python train.py --image_size=32 --head_dim=64 --bias="all" --qk_norm=true --moe="soft" --shared_expert=false --layers=6 --positions="learned" --weight_decay=0.4
Rows from block 2 of a small image classifier, named by matrix and row number. Rows with one number belong to one neuron. Each number is 200 + 40 x the weight over its row's rms, rounded and kept within 0 to 999. All counts start at 0. After the name is the row's rms in percent of the matrix's.
After each neuron's rows are labels from the 100 images, of 14848, where the neuron reaches its highest value: "responds to" is what is common among them. Only what is clearly more common there than usual is listed. The data: coloured fractals of 300 iterated function systems on busy backdrops.
# fc1: MLP up (model.blocks.2.mlp.fc1.weight, 1536x384), inputs 43-85
# fc2: MLP down (model.blocks.2.mlp.fc2.weight, 384x1536, transposed), outputs 43-85

fc1.47,101,168,149,283,162,110,167,247,150,200,203,154,48,219,253,127,313,194,197,207,134,232,168,149,228,193,234,210,201,163,243,193,205,218,212,178,152,199,171,228,245,210,169,170
fc2.47,107,155,223,75,209,191,220,197,235,179,220,178,230,234,227,189,215,170,241,237,160,208,225,210,181,170,242,204,294,162,187,235,206,162,187,241,186,222,184,179,177,202,192,230
responds to: green

fc1.726,091,246,200,206,257,216,241,186,189,151,225,157,217,210,139,218,183,163,176,193,176,176,209,286,181,178,175,167,137,191,207,204,208,93,253,212,237,259,233,216,242,204,172,234
fc2.726,099,230,172,219,156,189,139,208,196,136,165,217,217,140,185,186,213,211,185,128,192,223,192,197,220,250,200,255,236,170,127,205,151,250,257,151,140,127,146,196,175,205,225,169
responds to: red

fc1.381,103,213,213,220,190,239,199,245,228,193,147,235,222,101,172,184,186,219,237,182,220,172,178,194,233,176,219,129,187,189,156,160,283,217,188,229,194,269,151,164,205,191,189,176
fc2.381,101,167,255,181,197,209,191,171,202,195,277,196,199,221,202,237,234,218,209,218,193,186,164,273,144,154,230,225,192,196,234,214,133,114,201,158,185,142,242,255,171,159,243,220
responds to: grey

fc1.656,110,110,221,180,192,219,263,238,266,164,250,261,236,213,205,267,236,282,177,166,225,216,243,303,183,189,118,117,161,225,226,216,173,185,178,192,102,161,177,155,209,180,142,155
fc2.656,095,143,241,215,224,243,186,191,67,220,191,257,169,254,158,172,227,202,220,178,230,200,184,215,248,216,188,232,169,149,148,167,204,236,171,174,267,115,170,204,220,189,253,174
responds to: black; white

fc1.559,097,262,168,232,216,178,209,241,234,226,200,233,163,155,148,196,220,228,257,170,154,182,128,227,267,220,221,174,182,222,202,180,210,169,183,134,159,241,161,224,230,179,165,244
fc2.559,108,205,223,247,285,219,178,186,187,204,166,145,182,150,234,166,256,232,192,231,210,188,141,191,140,197,162,193,155,211,226,242,182,189,198,235,214,280,221,198,156,144,190,209
responds to: brown

fc1.314,099,257,197,201,108,203,263,204,249,245,148,171,212,194,179,197,189,212,264,231,181,196,219,181,216,192,197,197,230,169,200,240,264,172,229,229,196,249,219,146,247,165,229,210
fc2.314,101,194,221,146,224,201,236,161,174,183,205,162,177,170,249,191,250,276,166,198,162,217,201,219,159,199,189,173,215,232,229,179,180,159,175,226,256,229,200,223,170,191,162,201
responds to: grey

fc1.176,102,254,129,206,119,192,144,210,248,228,151,193,141,175,239,115,207,171,271,177,189,155,186,125,203,176,213,295,177,168,156,214,210,196,234,175,159,263,112,208,197,254,174,189
fc2.176,105,191,233,165,289,151,197,175,211,168,180,148,178,129,207,247,201,191,165,261,190,149,111,229,174,214,201,151,147,162,238,244,158,147,147,197,259,274,263,217,163,185,128,188
responds to: purple

fc1.121,091,177,271,196,221,165,209,279,257,224,250,267,167,198,174,183,263,255,221,203,187,172,189,185,219,153,183,164,313,202,254,276,172,226,262,187,217,198,158,118,216,196,238,172
fc2.121,097,228,145,213,177,225,205,233,214,196,292,244,140,231,187,165,297,182,157,162,201,190,245,218,221,261,206,194,167,144,302,118,269,203,170,190,214,280,197,188,230,247,157,205
responds to: teal; grey

fc1.560,105,168,228,153,192,194,223,222,220,180,187,287,181,185,202,241,230,243,198,260,237,210,199,192,168,250,168,99,246,195,241,215,196,199,261,205,130,276,207,176,205,266,214,194
fc2.560,095,146,208,202,200,219,265,234,185,217,281,254,178,234,219,220,242,130,238,201,226,141,227,246,267,201,232,232,256,185,214,172,234,196,137,119,166,238,181,217,281,274,214,219
responds to: green

fc1.375,089,121,203,201,238,231,216,159,229,207,193,169,205,226,186,215,197,177,195,209,168,149,257,219,191,234,212,220,253,267,179,180,206,254,175,226,184,209,208,193,182,127,159,180
fc2.375,095,196,172,118,186,165,186,191,136,237,214,228,123,199,182,162,170,139,240,228,279,172,188,163,205,156,213,188,192,176,230,205,187,196,135,185,238,212,227,226,185,225,193,164
responds to: pink; green

fc1.456,103,82,169,147,212,249,213,121,153,230,178,275,204,223,173,193,153,188,207,170,240,174,177,227,236,183,161,185,146,240,217,229,117,204,169,218,121,208,277,171,175,200,168,177
fc2.456,094,245,211,215,231,204,211,135,182,218,150,208,189,218,196,182,223,220,253,217,179,193,197,177,184,167,201,255,192,132,165,195,169,150,181,220,189,168,102,182,209,219,252,184
responds to: brown

fc1.440,094,95,212,214,215,146,185,218,187,209,211,115,207,218,246,210,254,159,190,161,147,224,209,208,238,182,175,163,207,189,128,224,189,216,118,160,235,200,246,175,236,266,141,133
fc2.440,100,159,211,167,233,150,246,276,288,191,227,180,197,193,220,277,264,223,114,208,148,212,201,154,177,232,246,181,214,199,179,177,218,176,224,167,214,152,214,185,210,242,214,274
responds to: white

fc1.21,096,199,219,200,202,168,190,226,225,210,163,235,279,170,180,210,159,212,199,227,210,90,166,211,122,160,223,215,216,222,209,145,180,203,270,164,182,250,114,178,165,193,198,341
fc2.21,092,241,192,250,215,225,189,184,181,181,196,213,98,253,208,167,202,185,197,239,271,274,177,254,281,249,151,160,176,158,180,221,209,261,181,130,232,200,203,199,271,255,195,116
responds to: green; blue

fc1.691,104,187,257,115,217,135,226,175,192,228,204,228,209,236,178,158,235,224,223,179,219,221,192,218,222,239,237,119,301,218,232,244,210,199,134,197,168,286,203,196,262,178,174,185
fc2.691,102,201,204,227,164,201,213,129,179,217,230,222,250,153,189,161,217,202,236,200,214,159,161,161,191,185,133,276,166,176,254,198,190,198,193,229,225,184,148,178,171,277,244,214
responds to: yellow

fc1.667,112,177,240,211,197,120,243,187,264,175,147,149,191,188,190,135,150,146,213,171,133,231,250,199,206,190,103,167,269,155,270,266,218,157,212,103,189,172,233,216,227,228,253,184
fc2.667,089,91,251,123,214,199,267,215,209,132,247,263,179,233,179,193,143,166,158,162,148,282,191,176,237,143,256,227,259,226,199,179,180,237,237,273,192,164,185,183,229,212,263,249
responds to: black

fc1.380,093,212,241,230,201,184,153,159,235,149,270,189,184,178,220,202,207,203,157,170,137,248,139,252,210,174,144,244,202,203,190,232,255,172,242,154,201,134,199,132,131,167,257,185
fc2.380,094,197,148,296,138,125,212,258,212,225,158,193,166,220,174,219,130,163,210,254,184,160,224,209,191,217,163,176,132,169,261,140,221,195,194,227,174,185,204,220,310,156,198,240
responds to: orange

fc1.325,092,182,217,239,196,243,227,210,245,186,165,179,228,116,261,286,221,215,171,245,209,127,160,211,253,273,206,228,203,103,177,234,157,195,177,202,228,207,190,131,210,168,205,146
fc2.325,101,189,284,164,240,275,190,191,212,157,200,158,203,249,208,176,168,236,221,183,201,184,189,176,144,134,141,170,180,223,184,173,198,258,235,216,164,266,253,268,146,202,121,216
responds to: blue; green

fc1.3,102,228,162,242,248,136,239,218,214,149,209,271,203,239,154,178,199,110,202,181,232,216,162,271,201,256,193,211,186,280,280,189,248,159,207,205,163,179,152,155,201,261,204,205
fc2.3,097,216,151,250,242,207,183,231,136,212,146,173,186,203,224,227,165,186,202,180,271,234,182,165,223,220,132,210,188,92,190,187,177,231,287,167,195,226,259,234,282,207,211,168
responds to: blue

fc1.513,101,210,271,200,242,106,164,180,224,182,262,159,143,173,157,179,297,258,178,234,243,217,224,252,261,135,219,192,207,112,170,198,162,118,196,145,186,217,210,187,196,235,156,194
fc2.513,107,237,154,204,212,225,167,233,217,217,202,190,138,214,229,170,190,181,238,273,216,146,167,205,197,269,193,178,208,215,174,163,235,196,208,197,185,227,202,202,207,175,180,192
responds to: grey; brown

fc1.740,099,169,198,185,244,172,242,304,255,196,130,147,210,110,313,213,178,259,192,256,209,207,144,242,166,179,199,244,320,180,252,202,186,233,220,193,239,180,207,206,229,210,172,184
fc2.740,103,196,210,162,204,230,152,154,228,218,276,144,167,203,260,223,236,235,185,193,238,234,164,191,169,230,243,161,254,168,169,223,227,93,189,205,223,180,167,189,183,231,185,180
responds to: orange

fc1.235,093,264,146,201,175,224,217,176,185,178,175,235,117,236,148,161,126,200,188,229,176,190,237,248,195,162,225,182,186,173,218,239,166,199,281,168,211,201,218,156,191,130,219,215
fc2.235,087,194,184,271,178,253,177,207,176,215,158,162,219,140,163,157,243,214,187,184,159,188,197,190,197,227,211,184,152,134,129,204,204,196,197,241,189,228,206,167,207,207,176,159
responds to: yellow

fc1.145,097,160,209,208,213,192,213,152,228,186,194,193,195,237,171,189,234,190,260,206,116,200,264,174,203,237,225,182,194,188,186,206,270,200,129,283,245,254,217,160,277,223,186,218
fc2.145,097,150,252,189,130,212,183,192,219,180,238,162,220,160,207,177,277,195,196,183,229,247,209,215,167,160,241,230,219,224,231,221,154,178,183,143,185,148,267,232,102,212,232,220
responds to: pink

fc1.684,101,122,226,204,206,140,244,183,161,253,160,157,212,152,186,196,166,191,200,171,220,291,190,160,158,155,86,218,177,251,216,175,273,197,204,232,160,142,329,210,222,239,208,194
fc2.684,095,154,149,153,209,230,223,150,269,194,199,208,217,205,178,165,234,143,178,188,209,162,237,184,196,241,257,216,317,216,234,160,171,193,188,270,157,89,167,144,215,138,224,215
responds to: purple; black

fc1.17,100,188,248,190,247,204,182,163,144,260,234,204,191,170,138,161,149,185,175,179,218,271,173,197,250,235,152,186,254,142,207,229,207,266,207,189,186,144,234,186,151,173,262,133
fc2.17,111,237,221,154,140,196,181,190,177,168,196,237,237,240,249,205,170,206,232,237,165,161,214,218,210,200,245,205,207,157,205,193,186,129,219,211,172,171,170,233,187,154,203,250
responds to: pink; grey; red

fc1.113,096,281,183,200,184,241,193,209,179,203,152,196,223,151,150,212,206,272,259,213,177,154,177,215,169,165,209,153,147,182,229,227,239,305,203,218,224,229,157,278,184,223,280,216
fc2.113,102,171,189,249,216,272,166,201,212,204,241,247,213,162,218,260,256,258,170,153,243,171,242,264,212,208,203,212,223,185,212,199,186,121,248,192,207,175,207,174,159,117,178,231
responds to: grey

fc1.127,098,144,218,145,244,180,194,161,230,227,258,239,147,167,148,196,160,199,196,221,162,202,183,196,199,236,179,238,211,211,218,148,215,230,192,180,223,148,254,185,128,186,224,174
fc2.127,098,208,242,129,166,236,231,165,191,141,144,209,157,260,219,233,214,164,228,174,184,235,219,207,222,252,263,157,254,161,192,183,249,184,169,229,156,279,209,212,251,165,264,248
responds to: orange

fc1.273,110,112,254,137,257,248,167,157,237,140,187,124,174,238,169,220,175,120,147,201,176,197,205,177,185,242,204,194,199,232,164,182,218,180,182,155,246,239,276,112,200,226,216,196
fc2.273,105,188,168,184,199,132,197,241,205,203,216,210,238,245,169,277,234,191,178,148,142,164,204,180,170,224,206,195,203,214,192,152,255,227,227,199,167,183,176,240,187,221,242,173
responds to: white

fc1.397,097,199,174,150,133,204,183,258,276,105,124,128,202,223,226,174,183,148,134,166,190,199,201,201,154,220,228,207,221,195,171,293,182,203,223,229,194,200,195,153,178,189,209,157
fc2.397,094,145,183,279,183,235,158,179,182,204,217,228,180,126,148,133,190,167,234,194,242,204,235,178,192,183,169,197,128,199,191,209,193,186,139,133,232,208,222,199,248,240,185,206
responds to: orange

fc1.15,091,202,185,220,111,169,169,265,179,120,221,255,200,186,161,219,218,165,208,193,204,203,243,179,203,210,181,185,234,164,214,253,175,276,270,230,244,135,228,203,175,213,199,168
fc2.15,115,267,69,293,250,224,189,210,170,174,196,187,194,191,143,213,202,223,204,220,168,210,244,208,160,151,149,217,137,153,240,194,142,220,189,190,179,185,215,211,251,159,158,175
responds to: black

fc1.505,108,107,147,211,243,201,114,165,205,176,239,160,211,235,190,193,148,185,164,240,167,185,174,193,188,164,239,222,172,199,207,156,251,241,169,251,220,198,265,135,296,225,222,188
fc2.505,105,190,222,229,156,155,208,265,231,247,225,250,205,194,235,243,265,238,169,175,202,198,216,256,182,210,298,189,205,225,188,209,208,151,186,133,147,153,200,248,153,178,212,160
responds to: pink

fc1.142,108,259,223,162,260,223,200,187,172,202,200,213,203,195,165,211,159,238,217,225,254,213,247,229,176,250,154,171,201,196,207,155,145,175,195,151,249,253,154,247,181,204,143,235
fc2.142,105,143,184,180,233,182,175,128,100,232,196,194,221,185,228,160,199,111,257,202,174,199,166,175,193,188,168,238,140,137,225,228,186,179,173,199,293,196,243,201,262,209,201,181
responds to: black

fc1.533,100,230,241,148,179,122,164,225,213,171,196,198,179,193,221,204,247,162,157,230,242,214,305,194,214,266,207,141,127,222,214,187,188,212,165,177,142,195,243,221,211,171,169,201
fc2.533,103,214,226,190,197,186,268,195,242,245,253,217,191,230,194,208,156,176,271,185,139,227,237,151,209,222,205,215,245,151,265,148,210,207,160,112,197,124,181,220,248,202,245,194
responds to: brown

fc1.283,092,253,196,200,246,182,180,141,110,182,174,282,251,198,181,191,81,233,190,254,215,237,163,245,194,240,168,243,224,194,136,129,204,197,235,195,210,206,239,193,246,216,180,210
fc2.283,089,185,117,160,274,204,229,111,162,210,244,226,154,178,223,189,228,229,194,216,149,191,222,196,155,172,139,199,245,79,209,196,107,151,178,239,188,177,193,166,203,144,175,185
responds to: black

fc1.743,091,233,156,207,177,278,251,159,223,131,172,155,180,210,182,268,172,149,144,194,183,217,157,184,207,199,192,210,129,241,157,200,202,197,220,169,177,194,133,171,167,161,240,228
fc2.743,093,214,184,254,237,183,180,256,215,252,164,253,173,166,183,181,316,247,176,180,115,114,156,228,165,178,171,238,172,187,191,219,185,237,249,268,208,251,166,184,247,223,126,211
responds to: brown

fc1.762,115,108,252,145,217,165,209,272,215,204,243,223,209,180,197,302,212,263,201,170,181,204,236,258,219,151,188,169,244,223,170,152,223,157,213,139,210,226,192,129,264,226,211,175
fc2.762,099,190,238,229,193,201,192,220,165,240,238,233,184,228,191,193,210,166,165,169,171,121,249,228,192,229,155,193,200,167,232,186,259,223,176,131,235,82,154,284,295,195,233,231
responds to: pink

fc1.148,102,147,199,229,160,157,169,189,176,189,189,174,144,194,262,134,272,190,233,249,177,230,251,231,195,152,219,274,164,273,246,250,241,173,233,207,205,179,225,178,141,162,268,204
fc2.148,095,162,281,176,224,241,214,170,227,217,187,160,263,184,228,172,205,179,252,232,285,209,175,116,229,170,182,113,229,186,252,162,210,158,126,208,256,270,217,208,242,197,222,208
responds to: purple

fc1.139,086,225,266,205,158,187,230,266,122,202,186,229,233,137,212,295,211,203,205,222,222,185,212,264,224,214,245,208,259,183,179,203,280,198,208,158,179,192,147,143,104,185,157,242
fc2.139,091,213,90,199,230,245,199,199,250,191,231,198,59,221,193,198,227,229,162,228,184,241,172,160,206,228,197,215,202,143,210,164,121,221,238,161,257,311,156,208,230,194,197,187
responds to: grey

fc1.53,092,196,192,204,177,174,226,230,256,160,165,166,86,193,220,229,227,228,267,179,211,167,247,199,150,208,162,185,228,236,232,240,212,127,191,225,155,250,276,218,175,206,291,196
fc2.53,093,209,257,197,258,163,183,215,196,208,212,180,273,94,130,211,245,154,233,245,155,164,190,169,231,198,200,230,229,128,193,236,205,219,202,211,212,248,172,170,263,214,155,223
responds to: purple

fc1.223,130,165,176,264,249,201,228,246,214,265,128,140,244,197,167,164,224,243,233,177,155,186,246,196,170,191,184,266,188,218,249,163,230,243,200,176,235,148,257,220,111,155,211,167
fc2.223,103,187,224,163,247,274,230,189,224,209,191,156,249,194,188,164,242,180,203,178,201,212,195,255,224,305,184,164,222,237,192,193,238,161,217,113,176,222,246,178,200,229,217,226
responds to: red; blue

fc1.249,119,154,235,235,254,176,207,201,267,239,122,127,214,201,215,185,156,277,177,203,205,188,203,160,144,132,201,236,127,303,148,147,241,324,200,185,246,154,250,218,89,224,221,222
fc2.249,106,154,227,169,245,272,243,176,186,231,238,157,193,188,197,231,174,142,215,156,176,196,265,213,228,278,133,163,213,174,214,164,283,223,192,231,197,165,218,225,168,228,262,239
responds to: orange

fc1.649,091,231,241,191,226,206,211,193,243,167,203,225,221,132,205,274,199,225,159,197,220,141,181,235,232,209,200,172,158,162,242,211,178,148,210,154,148,183,139,227,134,244,188,207
fc2.649,102,174,187,234,198,242,178,210,117,230,125,166,180,225,146,188,145,219,254,250,211,198,190,193,194,186,183,165,208,182,192,182,225,222,207,159,196,271,208,187,250,157,167,133
responds to: red

fc1.16,100,182,271,214,230,189,195,186,129,238,248,180,192,199,183,178,192,305,223,288,211,250,159,234,276,231,217,151,226,216,279,175,275,233,239,249,161,224,200,176,184,173,151,219
fc2.16,103,187,234,148,181,198,178,177,211,226,254,172,188,272,216,182,250,187,264,164,81,179,241,172,194,169,223,285,205,237,177,261,187,181,159,183,179,213,220,218,204,250,211,232
responds to: teal

fc1.222,095,203,199,237,167,168,249,186,228,178,237,102,213,187,160,174,242,171,205,189,204,129,135,181,211,174,139,208,156,234,164,294,248,272,163,191,184,197,240,175,224,296,214,124
fc2.222,092,130,195,242,180,226,153,181,166,155,208,219,187,214,231,183,242,199,185,182,222,230,259,217,181,236,197,194,209,186,219,161,162,198,182,201,212,35,205,102,238,212,148,238
responds to: orange; purple

fc1.68,108,203,187,145,147,210,273,160,250,274,279,208,145,224,117,156,202,159,246,194,199,266,245,213,199,176,160,196,194,153,200,230,226,177,211,197,172,143,254,175,236,205,156,173
fc2.68,109,187,150,146,179,253,221,158,189,150,173,199,157,170,182,179,188,221,193,141,180,210,220,192,265,183,195,193,239,186,142,153,196,188,178,201,155,245,164,183,195,177,214,197
responds to: red; purple

fc1.230,114,132,174,179,144,211,151,227,216,183,165,168,205,218,187,207,170,189,263,113,240,137,207,186,141,166,141,188,179,163,89,203,186,244,208,127,174,208,201,309,197,255,233,229
fc2.230,112,303,201,220,260,170,240,229,131,187,260,162,252,193,203,247,112,79,238,234,136,200,256,218,178,202,134,143,219,141,188,189,228,208,243,199,191,262,249,207,193,141,154,207
responds to: black

fc1.351,112,133,150,185,221,157,213,219,185,250,255,208,196,211,200,190,145,240,176,204,156,195,216,174,191,210,262,245,166,244,227,190,228,221,207,214,184,213,185,137,143,209,221,210
fc2.351,096,171,234,231,196,213,202,191,193,147,166,222,172,279,229,181,268,154,219,191,194,211,141,284,239,172,238,201,271,172,228,147,259,200,252,216,193,246,217,212,190,225,166,178
responds to: teal

fc1.713,097,189,196,145,268,181,226,201,147,236,189,259,185,239,136,243,251,215,164,204,184,144,213,184,196,183,137,184,255,209,170,118,199,258,92,178,207,237,220,123,243,233,266,208
fc2.713,095,176,224,185,225,198,229,144,214,168,261,238,166,262,208,264,272,219,212,128,207,177,278,206,216,287,232,179,203,155,251,171,182,152,164,135,209,142,212,179,188,245,213,189
responds to: yellow

fc1.392,094,180,257,169,238,166,211,250,177,203,258,220,182,271,182,189,228,247,158,188,205,222,230,203,190,289,257,179,307,240,217,192,186,231,108,208,263,218,195,195,162,224,195,209
fc2.392,094,175,184,184,168,194,194,121,202,208,227,211,264,197,227,263,210,214,216,182,146,180,186,170,248,181,216,211,212,183,185,215,224,168,267,151,188,263,179,204,215,245,198,206
responds to: teal

fc1.475,112,223,148,258,214,231,198,171,232,257,201,170,142,286,136,162,165,241,222,233,196,263,197,219,276,189,166,258,221,210,224,254,200,177,213,188,180,211,253,161,231,232,233,164
fc2.475,102,112,174,150,199,218,261,178,171,122,203,220,197,229,239,175,189,180,209,139,125,187,187,183,222,239,202,199,254,175,179,168,215,245,174,225,162,151,176,126,173,164,219,181
responds to: red

fc1.262,096,162,261,173,157,216,221,262,208,210,246,196,160,206,170,193,196,165,213,178,191,139,166,136,184,182,217,216,265,161,199,153,218,210,214,174,130,190,110,195,210,188,177,202
fc2.262,093,190,173,219,156,222,235,173,216,121,258,304,145,192,151,190,220,92,144,155,189,218,222,222,253,177,165,160,225,151,272,154,157,235,159,154,214,246,232,185,172,274,248,162
responds to: blue; sparse

fc1.537,100,205,239,197,136,210,214,233,212,214,203,238,191,174,262,238,219,173,191,232,243,153,199,183,203,184,211,159,255,218,183,175,195,273,229,142,141,141,116,232,214,178,159,162
fc2.537,101,183,149,181,178,212,152,191,187,176,264,305,134,194,129,190,205,129,231,201,192,209,154,195,256,189,266,222,193,146,243,190,162,244,174,183,190,193,194,187,236,192,208,161
responds to: blue

fc1.468,103,236,216,246,247,210,164,200,173,276,235,278,149,150,189,197,294,256,183,169,227,206,143,258,291,207,283,212,214,206,225,206,207,189,206,139,153,187,126,157,273,195,167,233
fc2.468,106,175,196,244,306,207,182,247,253,225,188,193,141,168,216,224,240,285,186,217,247,185,138,134,181,143,218,232,155,166,249,267,210,226,168,209,217,246,193,158,266,163,194,168
responds to: brown

fc1.414,101,242,169,168,185,287,251,188,259,213,190,217,180,187,167,164,183,221,285,191,148,135,225,263,170,170,240,176,218,205,196,246,257,192,203,193,179,231,260,139,180,158,255,239
fc2.414,095,231,202,216,216,226,147,207,132,187,129,183,257,210,228,183,179,222,210,237,233,274,174,239,246,216,146,227,224,242,167,221,215,209,170,181,227,204,153,243,219,180,174,162
responds to: grey; blue

fc1.356,096,196,300,223,168,198,129,212,244,181,310,191,235,193,234,179,222,194,211,273,180,240,203,159,215,195,184,206,232,234,232,163,181,269,211,207,211,206,236,237,265,204,141,168
fc2.356,092,125,223,149,168,242,198,159,212,197,198,244,132,248,228,244,205,194,197,155,111,210,264,165,217,184,265,184,185,201,234,184,188,177,121,204,163,160,248,182,218,133,260,199
responds to: blue

fc1.51,086,198,182,220,167,243,172,158,192,211,163,246,150,236,150,233,204,204,203,161,346,186,151,267,224,142,172,171,153,168,223,227,261,220,97,235,184,127,220,177,212,216,195,180
fc2.51,102,193,225,285,244,195,191,134,144,227,221,266,195,170,179,213,213,229,174,134,200,231,242,178,220,141,145,265,216,123,192,193,154,187,209,200,173,136,157,192,259,200,181,208
responds to: yellow

fc1.161,115,132,175,220,254,161,207,162,142,194,137,225,183,181,189,177,195,148,188,248,255,256,195,197,175,180,99,202,178,262,206,181,243,252,218,234,252,269,234,125,247,240,207,201
fc2.161,102,153,194,130,223,208,289,109,232,166,258,229,195,306,220,256,193,171,230,97,107,99,259,152,233,187,233,190,224,213,162,173,196,197,150,186,222,211,175,156,229,203,227,245
responds to: blue; yellow

fc1.152,095,187,189,115,152,252,176,245,265,137,172,234,211,198,263,207,194,270,193,186,246,217,255,202,136,209,172,139,161,232,140,267,233,211,209,220,141,219,157,121,184,185,189,150
fc2.152,094,126,207,260,225,201,251,231,123,205,289,251,151,198,190,157,160,152,233,224,227,145,185,177,238,193,224,203,200,162,200,173,207,260,112,143,254,137,161,230,241,175,166,147
responds to: orange; grey

fc1.529,098,187,264,179,123,174,136,259,208,185,173,221,197,127,167,126,258,206,214,164,142,167,86,159,223,177,227,205,198,220,171,185,263,193,197,181,224,228,222,157,277,247,165,185
fc2.529,096,205,227,217,230,249,218,241,267,254,294,216,241,225,228,298,186,266,178,224,210,217,263,220,220,221,256,173,256,197,235,200,207,191,138,257,167,224,209,265,132,198,170,229
responds to: teal

fc1.245,099,110,202,214,255,180,219,206,221,137,200,143,225,191,192,231,225,127,237,207,239,307,213,149,236,232,166,221,263,167,275,273,219,152,187,177,199,198,208,237,203,216,225,209
fc2.245,103,189,173,138,166,218,185,188,219,186,214,164,214,230,207,135,208,156,166,227,155,311,224,147,182,163,221,246,220,152,230,217,147,223,258,215,197,243,256,133,195,204,195,202
responds to: white; dense

fc1.471,096,210,290,166,213,153,189,282,190,147,138,159,256,226,223,189,158,184,131,202,121,278,183,173,246,296,156,157,199,235,184,238,192,236,206,221,173,151,263,255,232,220,176,185
fc2.471,093,163,165,221,213,158,238,245,249,162,294,201,259,215,189,177,136,172,223,221,164,187,193,152,204,171,211,189,127,151,186,212,217,161,148,187,185,249,199,175,206,223,134,173
responds to: red

fc1.173,093,235,179,140,171,212,258,212,220,229,214,289,190,210,220,155,114,224,220,214,178,177,237,252,206,217,180,164,201,199,212,267,255,194,238,172,227,267,182,199,184,209,142,244
fc2.173,104,191,169,262,239,227,233,178,172,203,196,228,141,226,221,207,225,241,215,229,251,207,170,203,285,206,259,191,202,204,191,177,199,175,215,174,190,235,175,231,175,198,187,151
responds to: grey

fc1.407,097,257,180,217,224,141,87,118,147,191,222,120,160,202,205,138,165,235,151,221,202,281,120,169,263,245,159,216,259,182,227,238,138,211,167,171,250,204,182,215,254,259,189,150
fc2.407,100,155,127,202,166,159,186,276,217,151,251,206,236,252,218,252,202,188,197,196,59,186,256,208,196,220,216,191,171,128,177,199,257,178,201,200,143,181,265,160,143,129,163,172
responds to: teal